python train.py --model="image classifier" --dataset="simulated fluorescence microscopy of cells" --translate=0.06 --activation="leaky_relu" --widths=[256, 448, 784] --beta2=0.999 --batch_size=128 --final_lr_fraction=0.01 --weight_decay=0.2
Rows from block 4, named by matrix and row number. Each number is 500 + 25 x the weight over its row's rms, rounded and kept within 0 to 999. All counts start at 0. Numbers have three digits each. After the name is the row's rms in percent of the matrix's.
# convs0: reduce pointwise conv (model.blocks.4.convs.0.weight, 224x448x1x1), inputs 336-391
convs0.5 123:520471482497489522468481465500511488529504495493495492467536476487473508485496458496475487508490519490464465494500478497513501492476504509508463480512488487469493506490
convs0.6 052:485447509478509487469501497487460530457474506510500482496507527483526478495491483508494495466531463462521516514485477493508520534528508478508479532470461483492502479495
convs0.7 114:490462485477498520450479475517490496482480502515505508437518461488452513486508436503488509494480495487458438500463456487511507524482496498545460487520489478441494508470
convs0.8 073:494448491468511490486460490510466518465477518523514494468505502486483494486507448507474510469511464450488475522454485498507508564523501499511472530491466501487503494498
convs0.9 123:502562475574508504517479566495493502522512525483495505514490450517462483503505557486483497545494504496519511505524492509487500461527496506493573483502471489482480492481
convs0.10 098:461472531488510480500537474491483492453484482476495491494489533500505482500497505500563487464496482544496515499519483500491512461496505492470475464479534505503487476511
convs0.11 115:477475547483508477515537446498485502469511488489495494523497567503550479491494507497533492477501488530502540499512509509500504460485503503478481486473526513533510456537
convs0.12 151:491501541484508485541530487505499505480528482507502497563502588499590493471498523487490506482510492497501572496497542512505497499485499505502503496502509529567527487564
convs0.13 145:493484546498504475520515464481486499488516475479490479527497591491594482475486521480476484483510493494513564484524513512506511468477499505478484487475486515536528475537
convs0.14 118:492554495501502532545516523493515505507532497504494491547493481501501522474491531497474496542504511500484511495466531486476485498503492531472542505568504530537485536524
convs0.15 120:504462481477500534471507467504525492503510506511501497467516464482461520477499443495491504497490519507457451506464485480520504518475502483538453495532523501470479518498
convs0.16 124:498554459566503490501457554512475498511483533496508522498516462525465478512514562490494506526498485468513512510515473513517509476528503504476557479479447474470480475466
convs0.17 130:495557475562507496530473549492482504508502523481497510527511465512459483493499586485496497526507501476504522507532493507522509465538502487497583479495471503483460483482
convs0.18 105:462452508470523488480534473488495504457480502492491492468495493510471481514497465500583492461501498537496481512498474507498517473481521500490480497474537499479477473491
convs0.19 091:505464492463493490459446477513463502477465504497492503430543485481495499492499446507480498474480469484465470501460452500503503501467506505503431481483459465454491491460
convs0.20 133:519497485501492531474478488483505495528502502487484474471527479470478525465478475490473479511484513492476464495500479478514493489485502515507489474524481493478482520493
convs0.21 101:491516500482496526560551491504552501505543490504504505562490513509515525484506506494491510515502527525463529482475579501474499501491492527489520491542550539563494518546
convs0.22 117:489563478508501526550503538517501509505525504526504511530489459510483518499514554504472515544508502492488513494470514486490491506522492532465554515553499530521478524513
convs0.23 114:502468510501504506456513471480530495519496488488491479455511490476483499461487460497522474497479521519470470486520478491513513478475501487499474485505525480460500478478
convs0.24 105:507549470498495549527498527506527511521534493504503507532485457509476521510498524505469505537512522490473495489467514494458483494507489548477554503563491522521482543514
convs0.25 149:503518466492497554503504517515516508517520500511510514499489446501461534504512490501466514529494513502482464499480499485474495509501486553510513515573511525500482558508
convs0.26 123:523480490496493524475476468501513495538501492494496492477533473486491523488495465493460485508489518487469472496498494494509496497483503516510477479516471485481483510498
convs0.27 112:488456508465533508473550471497507511456487504502498492456491471486461506481497458497588502461476498548499452515506482496513527486482518468498461468503599508475478504490
convs0.28 123:486538514507496502561525502501504508494545484503498499566490530515551508480498546494466504507509503470476552483459555508495486501501502528499545494525494544561507510546
convs0.29 088:503517483486501547529516507496531503534544480505498497524484458501480530501501495498468509531495529506480482479486527493494488503494495534482514509557501526527494533528
convs0.30 049:482458500467511499481456487546458521437483517520524512467507499474491497479515471503469522476493454446502472497463490490528518561509502480543482479502474504485518487487
convs0.31 075:515525508523505498506494528452488494504496517473480441489494512468507472450444517495507466513508503513538503520528484490486497455497502500463519490480474480479502490483
convs0.32 136:490499522471511505543528483537498517474530493524515520553502545510560505503521527494452539480513494484494558492486544504495490510501503521507511502517506536574518513568
convs0.33 131:487539475551503496481464532490497498532490527493492497484513469500462476491495532498509490521494503475512500511528455501519512481531513494474525478480438453449475465435
convs0.34 105:506494539480491487535546486483517495499524480489488484562509580487581492484487528488458491462506494500511567483482545494486486482482492513476502491481504524574526514560
convs0.35 113:505501473507482503477457490520501487526484500499506519464547468497486504484514478500455508503493501451476472509500472487528498511490503502520488493499440471472498495473
convs0.36 100:484562470547510512524474544498487500516515525496494505522485432503451483484495558498492494544491499476502495504501490491506503462518497500483554492518467498491469496483
convs0.37 100:487470487485484519478504473516523489528512489495506503467524484485483512482514443500478506499484525478457468489484484488521505513486513498534453488527485492476492488493
convs0.38 095:487553466545512511533474552493481499510518530498492496520491433498461485487494575492503492552493498478514498499490489489506500477527495489502551495510457503486478483479
convs0.39 082:473480487466504488476473490535465510453472521537504508468503489473478493467511458514492519488494464471477454520442473494532514599516511487550484515499480491468509482477
convs0.40 071:483447500467497495478463479525470511467472521520506510477508500495493480474509434494476513487508466470498466524457481495521508578499513483537477528503485491482523485486
convs0.41 096:486471483488492521465480472525504493521499500508500514448519474483491506463511451502459507493485512468471462499483479488529496533490500498547451499504438482460501489475
convs0.42 086:494539470537502495480439540485488505538480537489491487465500449494470472496485523495488484530502501478528477523516456500512515494514499512478527490494427458461482486433
convs0.43 079:506509489481497526557521498508537502507532490515504499566479478502494528475507514503461503522498526508492505488482548488493491517488496533485511499548505528549487536535
convs0.44 097:492517510489487495548538490500503501480535491511504499581502546499555505483500551483454510493510502482501564480497549498495492492498493513495528478509493545578500508553
convs0.45 123:496508529501491472538526483483479492483515487470492487543503567478563494486483545474477491489504496499528571476529517502495505454495497495485513460474491522551517488552
convs0.46 068:483517487470515494510499486564470522478492520545534526496509492506476489499528492501510544499506479488483479518450504479513492538545516508533509504518502517502493511503
convs0.47 098:503513478484496545532529506507534505512545488507504512538495466509488549512509497498457521523501522501483498494479534489475488506499492530481514512564507531544496540546
convs0.48 138:508514489481497526567539505501533497497544486512498498582492500496513535474503527495452508505494511505483525479480571484495484506490496521492518490548514552578492540561
convs0.49 124:486479535473499491538571471492506499477528486499493495548494553486546490476491522489500498475492502520503546490513545505491498478481506489486488468496550535577511500569
convs0.50 138:506518474486497550531512513513516504498533499513510508522483452493476537502516501506472515536502518507487472500472519482477490512496494536492515510569497519511480537516
convs0.51 114:500529487486493524575545493506525497501553481504502498582494499505513521479499537490466509524502518503468531482474565491479479502492493520497539486536502536561489529549
convs0.52 101:491521483524497512480458524519500497543497515504502522460506462505474489504516490499461509533485508456486465501504461491520491493507496504481505484505418459436494492453
convs0.53 107:497443494466501529477520461504522493491507499502497497466508474467468525468499441497506500482493522508450471494473479494511507515491514490518444484523535498474485502500
convs0.54 101:501493477479498550518526500512528500506541492508514520522485459513471544513517492503481524523498525507486479489480511493463490504492489533490496511554512524513491539518
convs0.55 126:501514475484501544537514497515526505510539492518504506537487464493485531484511498501471511536500521501476480498468526484480493516496489535499512507567490521519482536520
convs0.56 091:484445512474511528491540458499532502495512495497500489475504504481490511454496451493542495492481532528460458501469504500528518506476518495506447491529555503498502488510
convs0.57 083:501500475500499559497513512506549502515531505511506510484471456515466520497504474501482510543497533503481460486479504494480499505495482523494502496572509506485492519500
convs0.58 096:502521459500499537519513512496549508523544499511501498505474457498470516490497498493475504541502541500490480487478519490488499505493482526498526500565504514496492520504
convs0.59 056:484474487466504483474485521511472503462458521517492494473508507484501472446509482505504507481526457487517484520485464480526512555512507463519486534482481499481511472506
convs0.60 060:466444497447501488461480505508471502444454522518505496467495511479483496462508458516503509455498452470509470518454465476510501565517507467519481526475493480469494496496
convs0.61 083:487505482498513552503501502503547509528528505503495500498519469486478512476500483494482503548503542494471478490471521495535503518493510510510503485555502510502496514499
convs0.62 094:490515478497506539500500510508545506532529510502495499503520477493464520485499482493475500550497534473475478496466511496510499515495500522501506500558495512490489511502
convs0.63 061:492491509506510469492480512502456520477466524507510495490509511501509459481511505508495512476532467510559496518527470490531510509515505477487492513462479498494507478502
convs0.64 094:478413516465517510473535450521521498480489497500510503461517499502479485484514443509556507462488514540479463506489489499531520499460516473511435478507547505474506477500
convs0.65 118:494449534487515514498554479499535495482512502496498489485485528496502492484504472495568498488481521567497490504523508511516522484473525453502464460505577515499516486521
convs0.66 108:498495478485502550520513511522547502513545503512510514519470484518492522503510487504484511533506553502485496502469534490475505521503486533491501509574520528517507514518
convs0.67 071:500484483490512543511521490504561509518546487497499503518487467495491516476495484501506508529499545508478482494481529485503499505484499513509495496559534510521499518518
convs0.68 063:467479485462497489487476514525484503470469519525513502465480486469475494453513454509500512485494472477484457509459467483524517576518508465535484518495501481473511479485
convs0.69 101:477429493469519542480517473514539511496519494519507500477500477488471506466506452504515510501486529504469452503459498491522521526476515503512456498545531509483505505503
convs0.70 094:505480473487512551503526483506562503515538490504504508491481464502475524496505466500507508534500556511478463489475515494475501497492492531478480502559532513499501522507
convs0.71 067:471484478471510505489467507540491513485498533541512501479506486477474488453515469512497521498502490455470479522439489469528508578528509473551497527502478499489505486488
convs0.72 089:520492479493493524486492492490529499541510513500487482479534478489480520483494463489483492518490530486487462512486488481527492502491501500488483492526481491481492515492
convs0.73 084:490553479559503514517463545493478503514503523498496498517478473508464498487489570492489496532497497499496506497511485500507496489539495503519574497514477498478477489473
convs0.74 058:489483491471499482483467525495465510467464525508494490494499506498515484470490506509489498475548476461535500526485489495520519544527514484503483545486476497493504482509
convs0.75 061:478469508474507471465490517500452519462470519494505492487500510493520469477497497516500498477530479501553484518503478488507516521513509467500486527467486483494516473502
convs0.76 081:501542486562509508511479563494491501515503531494494499504501485501475469500499566494503493531496514503535533509550490501522513472540508472472555481489483482477487472461
convs0.77 081:502518485492498558526530517507540500518544494507495506517482481506491524497497500496489504544502542501479491494472528492479488507494488531487516506575513520507496529514
convs0.78 108:509486480483497532485494482496526502535519500492492484484532480492480519480494468495472483518484524475467476503477498497526498506480506513489484496526491493489491504506
convs0.79 090:496540461576508489530472554479492503514511519491491503516495471510477467485489589486504491524511507498515533498524491508509506479540500492473577493488486488485489470470
convs0.80 102:502492478506503525474489498504528502544510522500503509469545474503472508502507458500479499521495527493469464506502494498530510499491510496503489498523488484460494502474
convs0.81 094:501499486505517537494503501490550505547530508505496490495517482489489506472490482488490490533494550496477483496488510498534520512490506506484494486536497494486502502501
convs0.82 074:513494480503499523474475508497519502542499528496498501451543466497474503497496446504474497523488524494486444521496478490534504502490503509472461488517485482473495507473
convs0.83 068:483454493473511492462496519510472516474464519507508488476507515481500465466492458508517498469524471498542490520496466491515517544519508454501473527474497487484517474499
convs0.84 093:496505505489508519557539502490548504507548482497499489587485534512533514477489522494476503511506529482470540480478568511499497492473495533465517499531515522572505517547
convs0.85 095:526507475499487506466461499486484500513479520487480491450533466480474509482484462484458485501488482487482458505486455491491481487491485517502479475496450462466466525462
convs0.86 109:501578487534511506563499526496490500512519504496489500560499478513495494467495597471492497535507497456486545484496513505495494469516495510508595492514469515522478516516
convs0.87 110:504535491493505541536506509512536509527545491512500511554505482509499532492506518494449510544503532478478514494482545497477494500490495536470522503564476525532500531531
convs0.88 086:487421514476521513459533471503509506480484501505503495424477491503460501483500451507570502477496504537487457505498472511503527485486504499510428489499561482452501481475
convs0.89 099:466481521462525490482479483544492516478499545538521522485521523505518479485513470497515530492510476433451502518428503491526510569531523492529495514501483494488507489489
convs0.90 103:468492502458523499499480485545493516481500543544513524498517511492504488479525480495503539495500484446452504519441503488535511582527515478558497505500486498497507480503
convs0.91 088:481490534497520493541503468528482525463521501514509530541495553523543487502509533496484540489514492489498555505481532514513503511505498525497501496492486525540514493544
convs0.92 066:492532469522495522507502527494539497542515493497500491498473444497458514467500508493512494552494549511485481494499506497491500485491492517493515482537509505478477502498
convs0.93 068:469476505472515491497481488537477519462485523545508510479513511478492485475529479502507529490490459462462481515433497483524502580539507474562498505501470489487499488490
convs0.94 098:501513478488504544525522501492543506528538482500505504528483472503482530491504502496471496534501529500477501486481537492479494491487497538483515504564520518523496526526
convs0.95 117:503486465502499537474494491509525501538514508504503512481521462486451523493509463495462509525483528491464455493482489494513505524485499522521485489536497498479486505496
convs0.96 087:499417533485522524488568460496526506490528475498503492490484545496533520477511465499517497474494531525486504491496508517503508478464517506479422486510548507501529497534
convs0.97 090:501548488533511507501472563472485506511498538475480490501485469492476477491474538478488486534505503506563507515542476499498505455531495498451531484510460488484487505488
convs0.98 123:507555468546511500545487528499486503514510517490499519539489457518460485498500581475501502530501503479495517488506501499495501450526496509464591486502468505504468515499
convs0.99 124:491507532506500470545514487489483500478516490484495494556499565499551478470487562478488496486508495486519583483525526513507506466494503500474520479477491514538512469537
convs0.100 120:499552469517510528550493521503519504534533504505503508559503462513482516489506539490459503551507511471476511482476533497492493492502488539481557500547481524531485535516
convs0.101 109:499523487483513541532523505526538506515552487532504507554483494517506525479510511508478519522506530486462507494461541493498491518493493526507524511558506533539501521533
convs0.102 115:502497535477512496545525477521505508492545490513507506572497584516591505487507515495460526495517507469497555496497557509504495500487489519498496506506479528559527507568
convs0.103 098:483443501469508545503562486505536506498540496496501499501462492503488525480498475503521505500493541528474480496460528500488519494486497504479460501545574523507495503532
convs0.104 127:492518517524502479519507514463476500490508505471480479525495536480523474475468559486483477497507491500556561498545499501511506454510496485460531483468480503511491476516
convs0.105 076:504451489493500529467491447490506493497499494493488479457525478476466516479489448498481487490480508484458452496479471490499501499476501509523436478515477493479479500487
convs0.106 049:470474495477529485482485488527488525465477547517517522480517493507490471510506462496503532488518478477482481531455495491534522558529500487525495514484456494477502486488
convs0.107 105:485447480504509521458497468493529493513497505495497488447512454477472495458494451498512494493490526494467451492494476498545511506480510480506454489501505481462490470470
convs0.108 104:500452481494507519471494464501519492524503505498496502454526460488465506479499448498491494499494522490462449501495487495529521500477509501515448491509495484461481483489
convs0.109 108:496585468532507521528469535511491501529515519500505515526500451512456512491516559492482506566495499481491506494489492495487497489515496514475575491530461504490486519493
convs0.110 133:500541481489513526543496513523509507516529514529507521542507461523483518492516514511483525544506502478456497501458529491479497517499491535501549518555491521527482533518
convs0.111 118:503591477518507515533492543506492503510512523512501512541487468517476506497498550492488513566497494478477511496472505491460488493508486520509579495535483517515470536509
convs0.112 076:492519504504527482489452509535477512496470542542504503480522508486494487463502497504513530494507474471495489524492486480560509560540525468510509516484469485478502473473
convs0.113 087:488445554480514490510541451529515508467498517520511505513508550492546481496513491512556519469488496536489529520504523507504521503495520460512452459497563512529529480532
convs0.114 083:490471504461515503489470487549501514486496546549515508479526495493492500474515470498513533492504495473475485520455500474546513564537514466530498525503475492484502486496
convs0.115 077:503514500494512552504521500501550506538539505493505502492537480500474530488505473497482497533494535502475471490487521504538503499486505514493496493567524513501506540518
convs0.116 066:503461480485510489474468483505483507493472497501500516462548481487475493489510448507498514481487480473488465497467470505543520509489534487481458497480458481481500477472
convs0.117 093:487553484539510512518478538503528504556517517488503521522529460507486483477512526499466506553511526471487517502515510505546510504512519498469555491506472492494497495486
convs0.118 122:500505495490510543531537496508558509517553491504502511530479481524491517508508493499487513548508543506471498489476544501467499512494488528498504503563534522520505529526
convs0.119 079:506526479498500537524516504507544507536544506504502509521488471510470511497505502494480511558501551501474488483477540497496491512494491526511522495558520508514495527512
convs0.120 099:500500483483505543529532490519536509510554499517508513529478484527494515512511495496482519555506546499467498494461563502485501523495495524520505503557522526523503514524
convs0.121 096:509506489501515540516530494505572511534556497501507512514487464521468513500507482489492506545500559510477475492491542501495510509496495523481503498546534512504502517509
convs0.122 050:482493486497506485483454499523470514487468535516504500449508502500480473478501481511512508492515465488504455515495475476526518535522497477489483522475466483467491477469
convs0.123 050:489457516457509485484495485535478534461474519522516498473530534476505479503506462511541522459505475519529481534495486488509538526502509479501462518476515491488501479492
convs0.124 080:496540509539514501549476534511493505522523505521503512549494537517517476460501601489462506527518512455514566484522531513516497502540494487505559494502467500514517478508
convs0.125 049:495479520484515462479474479508463520459486520511506500490494548500527473483496498499492510453517488475518517517498495492511520523527513477480481498463464488482519462487
convs0.126 065:519538509532502512537513486465526503520546492470489462567501555490547497463476556488457477510517519493502558493529541501484498465491497514488548474511487515546516514533
convs0.127 104:492513476502508542510528504494561509527547511493496501517514469508487515481503479491469501546504544497475489493472535494519505503491503520497504499560515516511501523517
convs0.128 095:499507489489503544517534492510546511519540494501504517531481486519485522505511494492480510539507547501466500489471535502482493506499493532504508504559529522522501532521
convs0.129 091:502511494496501564524531490507563505528557494508503515535473488534490516505514495492476516548510544503474497493481556504467497515500489532490518504561516515518506521526
convs0.130 054:497470507479513484473493494533483518478456510533520500458523507493475498473514456508536532474493475491482461523466472479530502560507509470539472500478495483475495479470
convs0.131 122:477535502548514471525475529507476497508506521513508518526477507516502459493509566487500514520502487448489542495518498492518506500535501463491554496476460488504498458493
convs0.132 074:503515490513506536508518511489558502536554509486504502516520472505484513471505488498485489555500548511486492493500533504530505490490504504482504492539521517505511519507
convs0.133 064:482468515463523492483487486534491519485480530535519505467515517498513470472511458519528534475517471496509475535474483492518515545519518476511470536481501487487512480484
convs0.134 087:491530461506513542505510512494536507549544514495495500506523455494479516479499481500464502552502533481481473503478512487514507507494503523481513500538501499496485523503
convs0.135 092:477529506547512474523468519502474503499494502511504518529489525521510476485510585493479504510507485434498552500527501503517498490529492491500540500488456494501506472493
convs0.136 072:498480495480504496483468491539495513485484518536509512470526491498481494469507461499504527483502485474483475526472489478549506577526509489533478518494476492489492488494
convs0.137 095:496528480507507540532534504498564513534550499496498501532479474509484514491493503492491500564506555497485498480487547493478497499496486520486522504555523513516492526516
convs0.138 085:504510489493502545523528493506555509531546503501494510533483482511489513497501495490483508558509547505476495490476558501487501513494492523502508498551521520519496521523
convs0.139 077:482546494528510477524472513473460509507498504487492492527485503496496470498479582500477493527506497463538536500548495496509509480522488508474565496481458486511482472485
convs0.140 110:490547477545519494524469563530469513489497524516512540526491471531474494523524576498489526527498479476512504504511493508515504505546503515512563514517465508504486492486
convs0.141 096:503479507481511555506547485501544504495521492506508509495487478504483536500511464499519508507500516525476475492477523499468508501496496521496466500561578520512504555527
convs0.142 113:488453525467525510477550469506514495474493507494501495450490498495468509481503455497586502477476503545475449513485484502507517471475514480484444477512580503475492503491
convs0.143 114:505526484487485537530521507501517506501528485506498502529498462498495541503500502497470508522501508520484496492470520482465486510493490527490518505566529549536484565528
convs0.144 111:481440534469531506475545474489500506480486499494500482452481501494461494477495454506586492477495508517486447505506480513507531477475515489484439486503560485461501496480
convs0.145 125:494470553478501484517519470486495506473509490492496494527495591507618489487498515492483491468516487493514582485516514517500500484496503516482485494485493516536539486543
convs0.146 109:507534514495504510535513522530497509478520494524514523548497536528534519500517524506487523506512487486473534506467540509496496524518501549509550525544512541552510532537
convs0.147 100:530488488518485505467480476490514489546501498490492495474548485488483490476497477500474490501499518472468482502531483492517510494494508486499482477488460469455484485478
convs0.148 121:504519503474509514523514516525489521464509501524511517531500522517537530497514522505476533498511478492484523504458521501497499525512505535515522524549519545547512543536
convs0.149 108:485463522457523531497577460497521505471510495501500489481463493488471529482501455492546506486484506523474467496476500504487517504488507508485461482538593521500499534519
convs0.150 155:503494477499487500448462495506496483523483510492503506446563484497470487503508461506457500503493502480492448500517460501518496504486506503504477490479461462450498473457
convs0.151 119:522512478516482497479465497497505496523489508486492494463567473487485501483493481501462490512494499480488478499520475501528502493493500487506492484490452472472491484478
convs0.152 100:514541473543491501487471562479490497512480523473492490472527469487469488492492530499485478505490485491536497507528455500510497473517499495482530462489455471463458488461
convs0.153 058:492463501474510491488464474516477509482479503528512506501504519489516483483510467498494521474513463473510496519480500493544517581506510490519481526487479494500537483495
convs0.154 089:480469489471504487489474490527469505454468518524511493482495499478495504465507452498489519479484454474488471510463479481521508586501510481558477496480486489492506485487
convs0.155 112:491472520511510498480550486478510505495492497489491479467497495486458485476488474493594485478483512554500464504519488508513516475485512477499484463483563495477474471479
convs0.156 084:485445501455495482473469497520456509457465511519505483498508527472525494464501473505465509462510458472525509497482475473517506552511509460526477514481457491509521484503
convs0.157 097:497494489505489519467471483490525487550513497487487485480528485482478491483486459491470490515490532497478467490511485483516501501470501508509486484505476484469482500480
convs0.158 124:508535503485503534535536510493529504500543483505495495551494506504530535489492518500474500511501509514483523487468538496476487507500495522486532502562526546557488557549
convs0.159 104:508522500496500534536533508509531509511541497511502498556500510517520526510500510506461504530513519522498519501473551492481500502500491532468521513557516532544497553534
convs0.160 108:502512465490490534505488492501525498516518493506494486505516445463465533458498491493446501534498510482476465488467512483498502530493503520520499501563491526497484539509
convs0.161 112:489459539475523490493556478493504499458504494488492493486493541489530491476494484493575495468499500547502511495500511508503507443490514474472465475488580511506503483517
convs0.162 075:496512479480508507501474498534476508491494503531513510487493485482482506447512475510482523509487478489496471502461499474526503594515504494550500509509489494498510509503
convs0.163 108:491498543486509497531539478501502513474531480493504513558487592519589501503499522483492512487511501496502556488495529516478504478498495525461500511507515530544525506562
convs0.164 081:506571474500511525533492554488494508499517509509500494548507464485485521475490531501477503531493487499506509499478505485497485513525497504499544509548482522521483552519
convs0.165 102:504464516520516497462517484490538496528503494487501489459525487501475465492499452507536488489492530521496474498542488505521527471474516470491466483481527478466501468478
convs0.166 103:497475550479503491516519466491489507475511488500500500530495592518600501494496521503476498470508488493513569489512522518499501486508499519491482511489485512551535499536
convs0.167 089:498449524489519500470526489488521503500501505483500477450496496490471505466491444506586487481490520535497455509510488505515520448476515490490444490495561497474497491484
convs0.168 113:492470556482511487520545459501501505477526484488503511535493587521578494506504510488500510465513500488500578489501532517498501471493506506474466498500500511543538486541
convs0.169 067:515482496510489479459487515486475491492449497488483479437525501476493486482494478498486486479496465477491485500496454491507506489506499467507474486471464463444491465453
convs0.170 092:488464563476514488510547480498497498458501486494501500530498589503566487474504496497527504446497478506511552497512522514507509478486510505489470474490540517552536492548
convs0.171 110:520474485504490513464482472496514497523494492485495486469531473483493507468495461502473488496491517486489470496520485496523511492475514503516473489502470478479497493484
convs0.172 114:487490552490513497535539477519513510473528486509516526543489591526590496519521527485491528482506504482491569488483547513500498488507501514471496496516509524563529497540
convs0.173 154:485451516477530515477549469487514505482494489482494485457493498490465522481493458490575489485489508522476454495490487514491527459481516491462449475514572501482485510494
convs0.174 036:479486519483519497504469481530467526444489515514518523475515549505515470502524490475467518491502462465490523520471487498525513531510512505512498488498472495483504492506
convs0.175 045:513475493509507473483430522481455518484447508501502494456458495513496442529486510501486494471506448471528481518493469511510512511525487495482497502465448487481482462477
convs0.176 157:497494547485497484533530475490505505481526476493504496553510576510603500493494531486474501475512499479497584483497541516495501489501500517484498497502497530562532496560
convs0.177 093:487455546485514482498552445484498511461507494482497481509497558495533486496486506491558485461496494522502533503513503501498531456487510499474472487467552507532503472524
convs0.178 106:516483470506484498469459473477494490518487500481486454461544479458496490461478482502451468503497497480500473507497464478508496500484506485517471489483435483456489493471
convs0.179 079:534516486519488515480506508471522495534513500481481469480537472474491487474483489504487472522482527499492476503502488492496495491478502473500499492508466472481482506485
convs0.180 124:510493500473498536526576476502536505486534486496499498522501479492486541490502486491511501501484509518470485495472542502493505503488504499516489471552572547537478561542
convs0.181 124:485522516538505481540494519509478506494509511491510521550483550519540490512509576485458514508508497463518568496529518504517508482526499518478538484487479519530505471525
convs0.182 150:503517476476506537524511507528499513495516502529512519522494436496463535506518497511487518518499503514486475506482509485490495531511500526527514517565520527523471544515
convs0.183 115:491495496461521536507517507544496521474505506541518527505495466511485532518522482517496531499495491527502483514471503490502498533514497522532496529566536527521496548517
convs0.184 133:500513508468495521544581507502533502495545479501493498574502505499518528493498507492501502500487509516471525494469552490479477495497502504509521477540562563577476546572
convs0.185 072:491440525486508470482493480492452514459478507511509501495492548507528473524500495501479507459526475469523525512505492506511512514509498492488468526473457495502526462500
convs0.186 139:508523505487493521562550500508542498499552480495500495582496513506527529484497515494487505503498517500469533483469582501499486499487499514503520487534521548585498534556
convs0.187 130:481463541469525500496562478498496510447496497500500493492496529491507511482494477494579493466489484538493490501487503502510520466474523486486474466501600512521490508524
convs0.188 139:493510475478514532516514513542504514487519501535516526513489459515473529516530483512479533515498493501482476510458520491499500534510498527540509531554523533523490536526
convs0.189 108:491516505494496526549563508515543502506548485509500513587478512512514529493509512491495505506495518516483521485481573500485495502488498505512523483535552543582496525554
convs0.190 077:477524479541508485496445529494450502495463528498500504480497482510479470508501544497486495509510467471507480522499458507515518496559500492490525500471439492466479482479
convs0.191 109:501455488480494516450477463501483499491489497501497491439524459473475513467493456504483490484492495494469450499473464497505506518474512506540449494510469481449489499468
convs0.192 136:513505477518492501477462508506507498540494510492491497474551486489492489463494480506458490509492507474497479514529478499542506508488508496514492480484451474474493480467
convs0.193 044:494492498505535480479438493471449508477434513502486488462494513514502476513484488494495495485518435459523503524504451518527505515518502498468496519476456477466489463475
convs0.194 096:480485526458514495504507463548496531482506518545533549506523541512544491530528490492505541479494486455474518509477526503514499535511506527521487492492491503514517488506
convs0.195 140:486463522447523510498571485506506507455501506512501504489495494496487521492507473502568511473489487550485483510487501506505505481492521493484472483528609531515480536523
convs0.196 117:483559476571510501542479529513491498517507517492503529530503460520468474495517581487500511532507510488496530481513495503519500473542504481468592479499479500498487482485
convs0.197 065:474468502466521461482509518516470540460470518507504512482516511488515466487512490509506517480499480501548498522514483492517533513519519483474478516473498499487500468501
convs0.198 083:505490474499505537481496485504552499532517507500504508481520447486459506479504454496487496524488538498474455496495508487541507511487507513505483490540508500490489516488
convs0.199 067:501447524481510532476536475501544502500509492497506508484485503505486498487503454501543505490489534540478472491496503504503514490483508494495456489530563508491507501505
convs0.200 046:474467494475513488489463513510468521474445504508507496480502508491501470472494476501501524489512444469507488510462476491512514538537525490501484538482457475484519475498
convs0.201 067:494527495496512513532501517513474513470517495520503507557499521513526512511501530499473507504535487464536541498501521508500488518514493523516530522539480526530515519521
convs0.202 101:482555487561506490536476538493488508511502516491503518524502480525482465499502585490486501532510500470497543493520496509516504472551499487471560490494464498491492483483
convs0.203 046:497448513491509489463518481504497526476442493492495495455504509503490471514494458509568507465492493529517482492516467492495538498475520483470455491454534472466498472479
convs0.204 102:498449506471522533473516470502541507506510497515500486481508474476467502451503445501531497498484527525484459500482506490534526525470515490517452482538545504489507500503
convs0.205 048:491472499477509471469472515522465512459460526523514505486512492482500472474500467492501522461494455436476481513459472472520512552523510475510478514469475494483485492482
convs0.206 076:489481516478519492482462503529491524472458529540512507475510510487495486476506478501530529479487458457469487519457466484553509556546530478511485492477487484473505473470
convs0.207 091:498494545499508503552555471498541496504541484499495496569497576494560481465503520495512499503499528511485562493504561508487504492486507460487493466498552530575529482560
convs0.208 061:488458515492509459475497512500465529471470521496504502491502541498530483502498493516497518465515467498546510509525486480512520504511510483481474508471483483486514471499
convs0.209 081:506518484506510549512506504505548497537526494495498504512477462514481500485494499489496500540509561511483488485507523501485493492500489506480517495548510506502507503499
convs0.210 085:463481520479539482478495507524481520467475534536501504469517516496500482468509485495557521481496463456478497519457479490536514545528522481509484497481500482486500477484
convs0.211 035:478484494480519483473491504525458522475436510532508510474505498496475494511495457484493514476499459504507456514481478470509501546516473513520493500485475475480494469476
convs0.212 108:510516480496501548514537505512555505522552496506498507520476482517489521498507501500476515539508538507471493499486540492473496504495481523487515502570515514514504533516
convs0.213 047:498489509495506471495478515489451513474482514506511494477493525500534484495498500499495511476529451468535507512509473496500504489531512493462485523468461484498504465500
convs0.214 093:498495484511508528485494499516548504535506512504506512471523435495441503480511481490499505526501540511477456496504500500550504516496507495505492481524514489472493502479
convs0.215 059:488481520492516493472465520500468516489446529507507498461492534518529480501496489501513515490526456481533509521505478495523516510541517498474474526461469472481498480487
convs0.216 108:500491480499504532485505478499545500533519509506502500485518451487453520476502469492480497531488532492468454503489508491525513520492506508517482488544505499483487513489
convs0.217 102:500534507555520484521459545490472505498492527488501506539498533516515468493500569501472496510528489468552546520571489514540514494527500488481550500482447499505538481495
convs0.218 099:504471481487504535484514466513544510514513506510507510473515439498449522484509471493495506508489526511464456503494499493538511523491515494522466487532527499486496503489
convs0.219 097:504571473530519526531482544517516509525527513515504524548497475535477494495511568494467513559515515482491524497495520512496498508531488510469586506541467513508499514501
convs0.220 050:471483504485509480480468506514483527479480528515508506484509499482482467472501494487508512460495474459499487509457475488520507549559513485491500498487478482474493482471
convs0.221 111:505490482503505535482516491503543496518509512500504506471521441485444512474502476492497500509489522505461449494500498493535508505496513495512470478540533500480486508492
convs0.222 065:521474493497496498457467478508483504511470519500498518413552466520492507497524428512485503504498488497485456530495462510516507511486510516473426515494457480453507503471